{
  "dataset": "patchworks of several textures",
  "train_examples": 72500,
  "norm": "groupnorm",
  "weight_standardization": false,
  "kernel_size": 3,
  "stem": "deep",
  "avg_pool_shortcut": false,
  "widths": [64, 128, 256, 512],
  "am_softmax_scale": 16,
  "residual_init": "none",
  "learning_rate": 0.0027,
  "beta2": 0.98,
  "max_steps": 20500,
  "epochs": 72.4,
  "final_lr_fraction": 0
}
Rows from block 3 of a small image embedding model, named by matrix and row number. Rows with one number belong to one channel. Each number is 50 + 10 x the weight over its row's rms, rounded and kept within 0 to 99. All counts start at 0. After the name is the row's rms in percent of the matrix's.
After each channel's rows are labels from the 100 images, of 14848, where the channel reaches its highest value: "patch colour" is the nearest of a few named colours to the mean colour under the peak. Only what is clearly more common there than usual is listed. The data: patchworks of several textures.
# convs0: first 3x3 conv (model.blocks.3.convs.0.weight, 128x128x3x3, each kernel summed), inputs 86-127
# convs1: second 3x3 conv (model.blocks.3.convs.1.weight, 128x128x3x3, transposed, each kernel summed), outputs 86-127

convs0.16 066:52 54 56 50 59 43 48 58 57 57 45 58 42 29 55 34 45 39 51 50 40 47 47 46 43 52 45 67 48 49 52 59 49 40 49 43 33 37 50 43 40 54
convs1.16 083:56 46 59 59 59 62 59 55 63 55 50 53 52 46 51 51 54 54 49 46 49 54 55 53 55 54 53 53 52 53 54 53 52 53 52 30 56 51 53 59 55 53
patch colour: brown

convs0.4 094:60 60 57 53 57 54 55 53 49 71 47 38 55 31 38 37 49 32 53 46 49 50 51 53 37 57 57 62 55 52 56 40 52 47 53 43 39 36 60 47 43 56
convs1.4 088:54 38 56 53 54 54 37 41 46 47 52 56 46 40 51 50 50 49 48 55 50 50 53 50 51 51 50 52 43 52 45 47 50 47 51 49 33 50 53 48 45 48
patch colour: red

convs0.89 142:35 26 64 46 48 41 42 35 41 53 59 52 59 49 53 51 69 48 68 59 63 69 69 66 57 62 60 44 60 66 61 53 60 56 65 52 60 51 58 70 48 60
convs1.89 108:58 60 53 51 56 58 44 52 46 49 50 44 48 50 46 46 47 54 37 48 48 45 45 45 46 47 45 49 43 45 40 48 47 48 45 46 48 46 42 41 48 40
patch colour: pink

convs0.49 069:74 62 75 38 60 55 48 44 40 64 54 43 40 67 40 47 51 52 48 50 47 49 44 47 53 52 42 33 52 46 53 70 31 20 45 53 51 44 57 44 57 54
convs1.49 079:53 50 51 60 60 56 53 55 67 56 47 49 51 47 56 53 56 45 66 62 51 55 51 53 56 52 54 56 44 52 61 55 54 51 51 48 55 52 58 58 46 59
patch colour: black

convs0.34 085:69 66 68 46 59 41 48 55 50 62 45 54 44 34 52 47 56 42 52 54 49 55 50 58 51 64 53 42 53 55 59 54 42 31 51 48 54 47 61 46 50 63
convs1.34 081:42 35 47 38 42 54 62 41 40 36 50 44 43 47 46 49 48 47 57 55 48 50 57 44 55 43 46 47 54 51 57 45 45 41 45 50 47 48 49 63 42 52
patch colour: green; black

convs0.13 056:54 51 45 59 53 59 60 51 47 46 38 45 47 58 46 38 31 51 44 68 53 36 38 39 34 36 29 63 54 39 45 63 41 34 44 42 34 40 30 38 37 53
convs1.13 090:62 34 64 63 66 67 60 43 60 55 52 48 48 53 51 51 51 48 47 48 47 50 50 49 60 50 49 49 50 49 48 51 49 48 49 21 58 51 51 48 54 50
patch colour: brown

convs0.57 097:66 68 60 62 55 45 49 57 52 55 42 48 35 24 45 40 54 48 54 57 47 55 52 54 42 60 42 40 55 52 58 52 35 28 51 44 51 41 49 43 46 63
convs1.57 099:54 33 60 48 57 62 66 32 35 46 46 47 43 48 45 43 44 53 52 61 51 46 50 42 55 41 45 40 55 48 54 39 45 42 44 48 57 43 47 59 47 48
patch colour: black; green

convs0.114 164:21 28 53 47 56 26 32 44 49 58 63 37 51 47 39 34 57 41 54 49 53 56 56 55 59 53 56 56 49 54 50 58 51 52 53 56 60 35 53 56 52 49
convs1.114 134:51 61 50 49 48 47 49 56 53 50 44 48 47 51 48 49 48 51 58 53 51 50 53 47 46 45 48 43 51 52 49 43 47 44 47 51 44 48 51 51 51 47
patch colour: red; pink

convs0.32 109:52 54 54 62 50 51 49 54 54 49 44 62 28 52 63 58 29 60 33 54 35 31 27 25 47 28 16 41 40 26 32 40 30 40 30 53 37 58 19 41 57 40
convs1.32 117:49 38 52 46 48 50 47 32 42 50 54 52 46 51 48 49 47 48 62 62 48 48 52 47 51 47 47 45 54 48 60 45 47 46 47 46 54 49 48 47 40 57
patch colour: brown

convs0.60 086:62 69 52 56 61 43 44 67 59 50 49 47 44 39 45 40 51 36 54 68 58 52 53 57 48 55 48 34 54 56 56 54 46 35 54 52 46 39 48 44 51 60
convs1.60 085:59 32 63 53 57 58 62 29 43 53 44 51 53 53 50 48 50 45 51 51 52 51 46 51 51 50 51 48 52 51 52 46 51 49 51 40 56 48 49 47 49 52
patch colour: black

convs0.23 088:59 59 58 48 59 44 46 56 55 67 47 47 50 14 46 35 52 31 55 51 50 53 55 54 50 58 53 64 53 55 56 51 50 43 56 42 36 36 55 49 42 56
convs1.23 081:51 43 54 50 52 54 50 45 51 46 48 59 49 43 51 50 52 57 54 52 50 53 59 51 46 53 51 54 49 54 57 51 51 50 51 41 46 50 53 56 48 55
patch colour: red

convs0.37 066:67 63 59 46 57 30 31 55 43 60 52 49 41 32 41 41 56 67 48 55 52 53 46 53 54 54 49 18 42 52 45 46 39 41 48 56 38 40 53 48 60 46
convs1.37 092:58 47 58 56 59 64 64 50 50 52 42 46 54 38 52 48 52 43 58 51 48 51 44 54 52 55 54 56 52 47 62 55 54 52 54 44 54 48 58 56 49 63
patch colour: green

convs0.38 101:58 54 56 62 48 46 51 48 44 49 47 54 40 22 51 34 50 35 53 56 47 51 49 51 46 59 43 70 54 50 58 73 41 22 50 48 58 38 51 45 48 60
convs1.38 108:54 47 63 51 53 59 62 38 34 48 51 48 40 41 41 39 42 51 55 49 41 42 43 42 54 41 43 47 51 42 45 39 42 44 41 43 55 38 44 61 51 39
patch colour: green

convs0.79 126:64 64 44 56 64 54 51 51 47 60 40 38 58 48 39 34 65 34 63 62 63 65 63 64 47 59 59 61 63 63 60 65 57 49 62 38 60 34 57 54 39 62
convs1.79 100:40 51 47 43 42 50 48 45 34 41 53 57 51 54 54 52 52 46 31 39 50 52 52 53 47 52 51 55 50 51 45 49 52 51 52 51 52 51 58 49 45 44
patch colour: red

convs0.22 090:58 55 60 54 50 71 58 41 44 52 59 62 61 58 61 61 53 47 49 49 54 52 51 52 59 50 59 67 51 52 51 60 63 62 50 58 55 61 58 51 59 51
convs1.22 136:49 56 42 49 46 37 28 67 63 50 52 47 54 46 52 49 51 44 50 49 51 50 46 52 55 53 52 50 40 49 50 52 52 52 52 55 46 49 50 38 49 50
patch colour: red

convs0.45 102:60 61 61 69 44 59 56 56 51 48 33 60 28 20 57 54 31 58 42 57 41 36 35 37 32 39 19 47 53 35 42 42 19 21 38 43 45 54 26 39 49 49
convs1.45 112:53 35 53 50 52 51 52 23 38 50 51 51 52 44 53 53 52 56 57 51 51 52 52 52 47 51 53 47 46 51 55 48 52 52 52 55 57 53 53 50 44 53
patch colour: brown

convs0.33 072:62 52 48 52 49 50 45 46 49 49 51 54 59 45 51 51 54 57 51 46 57 52 54 54 46 51 63 34 41 55 46 49 56 54 54 56 43 51 65 54 57 42
convs1.33 083:55 53 61 51 54 58 63 54 46 45 46 47 45 40 49 48 48 53 66 48 46 47 49 46 57 47 48 50 55 50 64 46 46 46 48 48 54 47 51 64 51 56
patch colour: green

convs0.30 052:53 53 45 44 52 55 60 54 39 42 43 44 54 41 45 44 39 67 51 60 48 43 47 43 30 41 43 60 55 44 50 56 45 41 49 34 31 45 44 41 25 54
convs1.30 103:65 36 63 65 67 69 60 45 62 58 48 46 48 47 47 48 48 53 44 48 46 48 46 48 54 49 48 48 52 47 50 49 48 48 48 24 55 48 48 48 59 52
patch colour: brown

convs0.35 074:66 66 57 53 59 45 47 59 52 57 47 52 44 44 48 46 53 50 57 58 52 53 52 56 52 58 54 28 52 55 57 65 46 34 51 47 55 45 59 51 48 58
convs1.35 088:59 36 67 59 60 66 66 41 43 51 43 48 45 43 43 47 44 43 53 51 50 46 54 44 58 43 46 45 54 48 56 43 45 45 45 47 57 46 45 61 47 53
patch colour: green

convs0.115 120:22 34 46 52 56 31 34 44 51 58 63 30 43 50 33 29 56 37 54 49 50 55 55 53 56 50 53 66 51 52 50 61 46 43 50 52 58 29 50 53 47 52
convs1.115 115:52 59 53 50 48 50 51 56 55 51 48 52 47 53 49 51 49 55 53 53 51 51 53 49 51 47 51 46 52 52 47 44 48 47 50 52 50 50 55 54 49 45
patch colour: pink

convs0.55 122:42 43 58 53 50 40 43 45 46 52 60 57 47 55 57 51 44 39 45 44 46 45 46 47 62 46 47 64 44 45 46 57 43 49 46 61 50 53 50 46 60 43
convs1.55 122:45 53 40 45 36 31 44 60 50 46 49 40 44 49 46 47 48 49 66 53 47 48 45 49 50 49 46 48 54 44 53 49 44 46 46 49 42 48 47 52 55 54
patch colour: red

convs0.54 077:62 61 59 36 58 32 36 52 46 62 50 43 43 35 39 38 49 63 47 45 47 47 46 50 49 55 50 36 47 49 52 55 37 26 47 48 40 37 56 43 51 53
convs1.54 078:48 41 43 39 48 48 56 55 49 38 48 46 54 43 51 48 52 52 53 61 54 52 59 49 42 51 51 54 58 53 58 49 52 49 50 43 52 48 52 58 45 55
patch colour: green

convs0.15 058:53 56 61 57 65 56 64 60 57 61 28 54 46 67 52 44 46 39 54 63 50 48 46 49 38 57 50 53 61 50 61 54 42 39 50 41 33 45 56 39 48 65
convs1.15 088:47 34 48 48 48 51 53 44 54 51 63 49 50 50 52 50 52 51 42 40 48 51 51 52 62 52 51 50 48 50 48 51 51 51 51 41 54 51 51 52 26 46
patch colour: brown

convs0.7 062:60 63 64 54 57 47 50 57 56 57 35 62 36 34 60 53 32 49 33 52 33 31 30 32 34 40 30 42 45 34 43 43 34 35 36 48 45 53 35 36 57 46
convs1.7 083:38 34 42 37 37 40 50 46 48 45 51 46 50 52 50 51 50 51 59 57 48 51 48 48 49 49 48 45 54 50 61 47 49 48 48 38 51 51 46 47 37 59
patch colour: black; green

convs0.17 061:60 58 53 47 58 51 49 55 52 52 39 49 57 34 45 36 56 50 49 41 49 52 52 51 54 49 61 25 47 55 50 48 50 41 54 45 50 36 59 47 48 42
convs1.17 070:53 44 60 58 54 60 53 48 57 49 47 46 50 50 53 52 52 49 58 76 50 53 50 49 54 51 50 51 49 51 50 50 49 49 49 45 51 52 51 54 47 55
patch colour: brown; black

convs0.50 120:60 60 65 61 51 61 57 59 53 54 43 66 29 39 66 65 33 69 31 53 35 35 29 28 42 31 19 39 46 28 31 43 28 35 32 49 42 65 22 43 54 38
convs1.50 127:55 36 56 52 54 50 40 33 46 52 49 50 51 46 52 52 52 54 67 62 53 52 55 52 45 51 52 47 54 52 61 49 52 51 52 57 49 52 52 49 47 57
patch colour: green

convs0.18 051:49 48 48 48 56 60 67 54 45 47 47 43 51 63 45 46 36 72 50 58 46 40 43 45 20 46 44 59 57 45 55 51 47 41 47 41 34 46 50 38 34 59
convs1.18 097:63 36 63 64 66 67 54 40 58 56 49 50 52 48 53 52 53 50 43 49 49 52 48 54 58 55 52 52 50 51 46 55 52 52 53 26 58 52 54 52 56 51
patch colour: brown

convs0.61 073:54 56 46 79 47 61 56 56 55 39 42 56 37 53 57 51 30 48 39 66 47 33 33 31 43 28 22 53 46 31 35 44 31 44 35 51 37 51 24 38 51 44
convs1.61 089:61 37 64 56 58 63 60 28 46 56 54 54 47 58 49 49 48 44 59 50 47 48 54 47 55 48 46 48 49 48 57 47 47 46 47 38 62 48 48 50 43 53
patch colour: brown

convs0.24 049:57 56 51 50 54 65 68 53 46 45 43 46 48 46 47 43 38 64 51 57 45 41 43 40 30 39 36 63 59 41 52 59 42 35 45 33 38 44 39 40 24 58
convs1.24 092:65 33 66 65 68 70 58 41 60 58 44 48 49 55 49 49 49 47 43 54 47 49 47 49 53 50 49 50 53 48 45 51 48 49 49 27 61 49 49 52 58 50
patch colour: brown

convs0.43 077:60 59 61 66 55 67 59 54 49 49 35 60 56 43 58 50 40 40 47 66 58 41 44 47 41 46 47 47 55 46 50 39 50 49 47 45 49 50 46 38 51 51
convs1.43 111:54 46 51 52 52 46 39 34 50 52 56 50 53 52 53 54 54 50 49 48 51 53 51 54 53 54 53 53 44 51 47 55 53 53 53 50 58 54 53 47 40 48
patch colour: brown

convs0.39 077:68 66 51 39 56 43 37 55 51 50 51 49 37 45 47 50 43 68 39 42 38 41 37 42 37 50 44 17 40 41 44 47 32 25 41 52 40 48 52 39 53 47
convs1.39 093:50 46 52 47 51 50 52 52 45 44 45 34 51 44 46 47 47 44 65 67 51 47 49 47 48 48 48 46 56 50 63 45 47 48 49 44 51 47 46 49 50 63
patch colour: green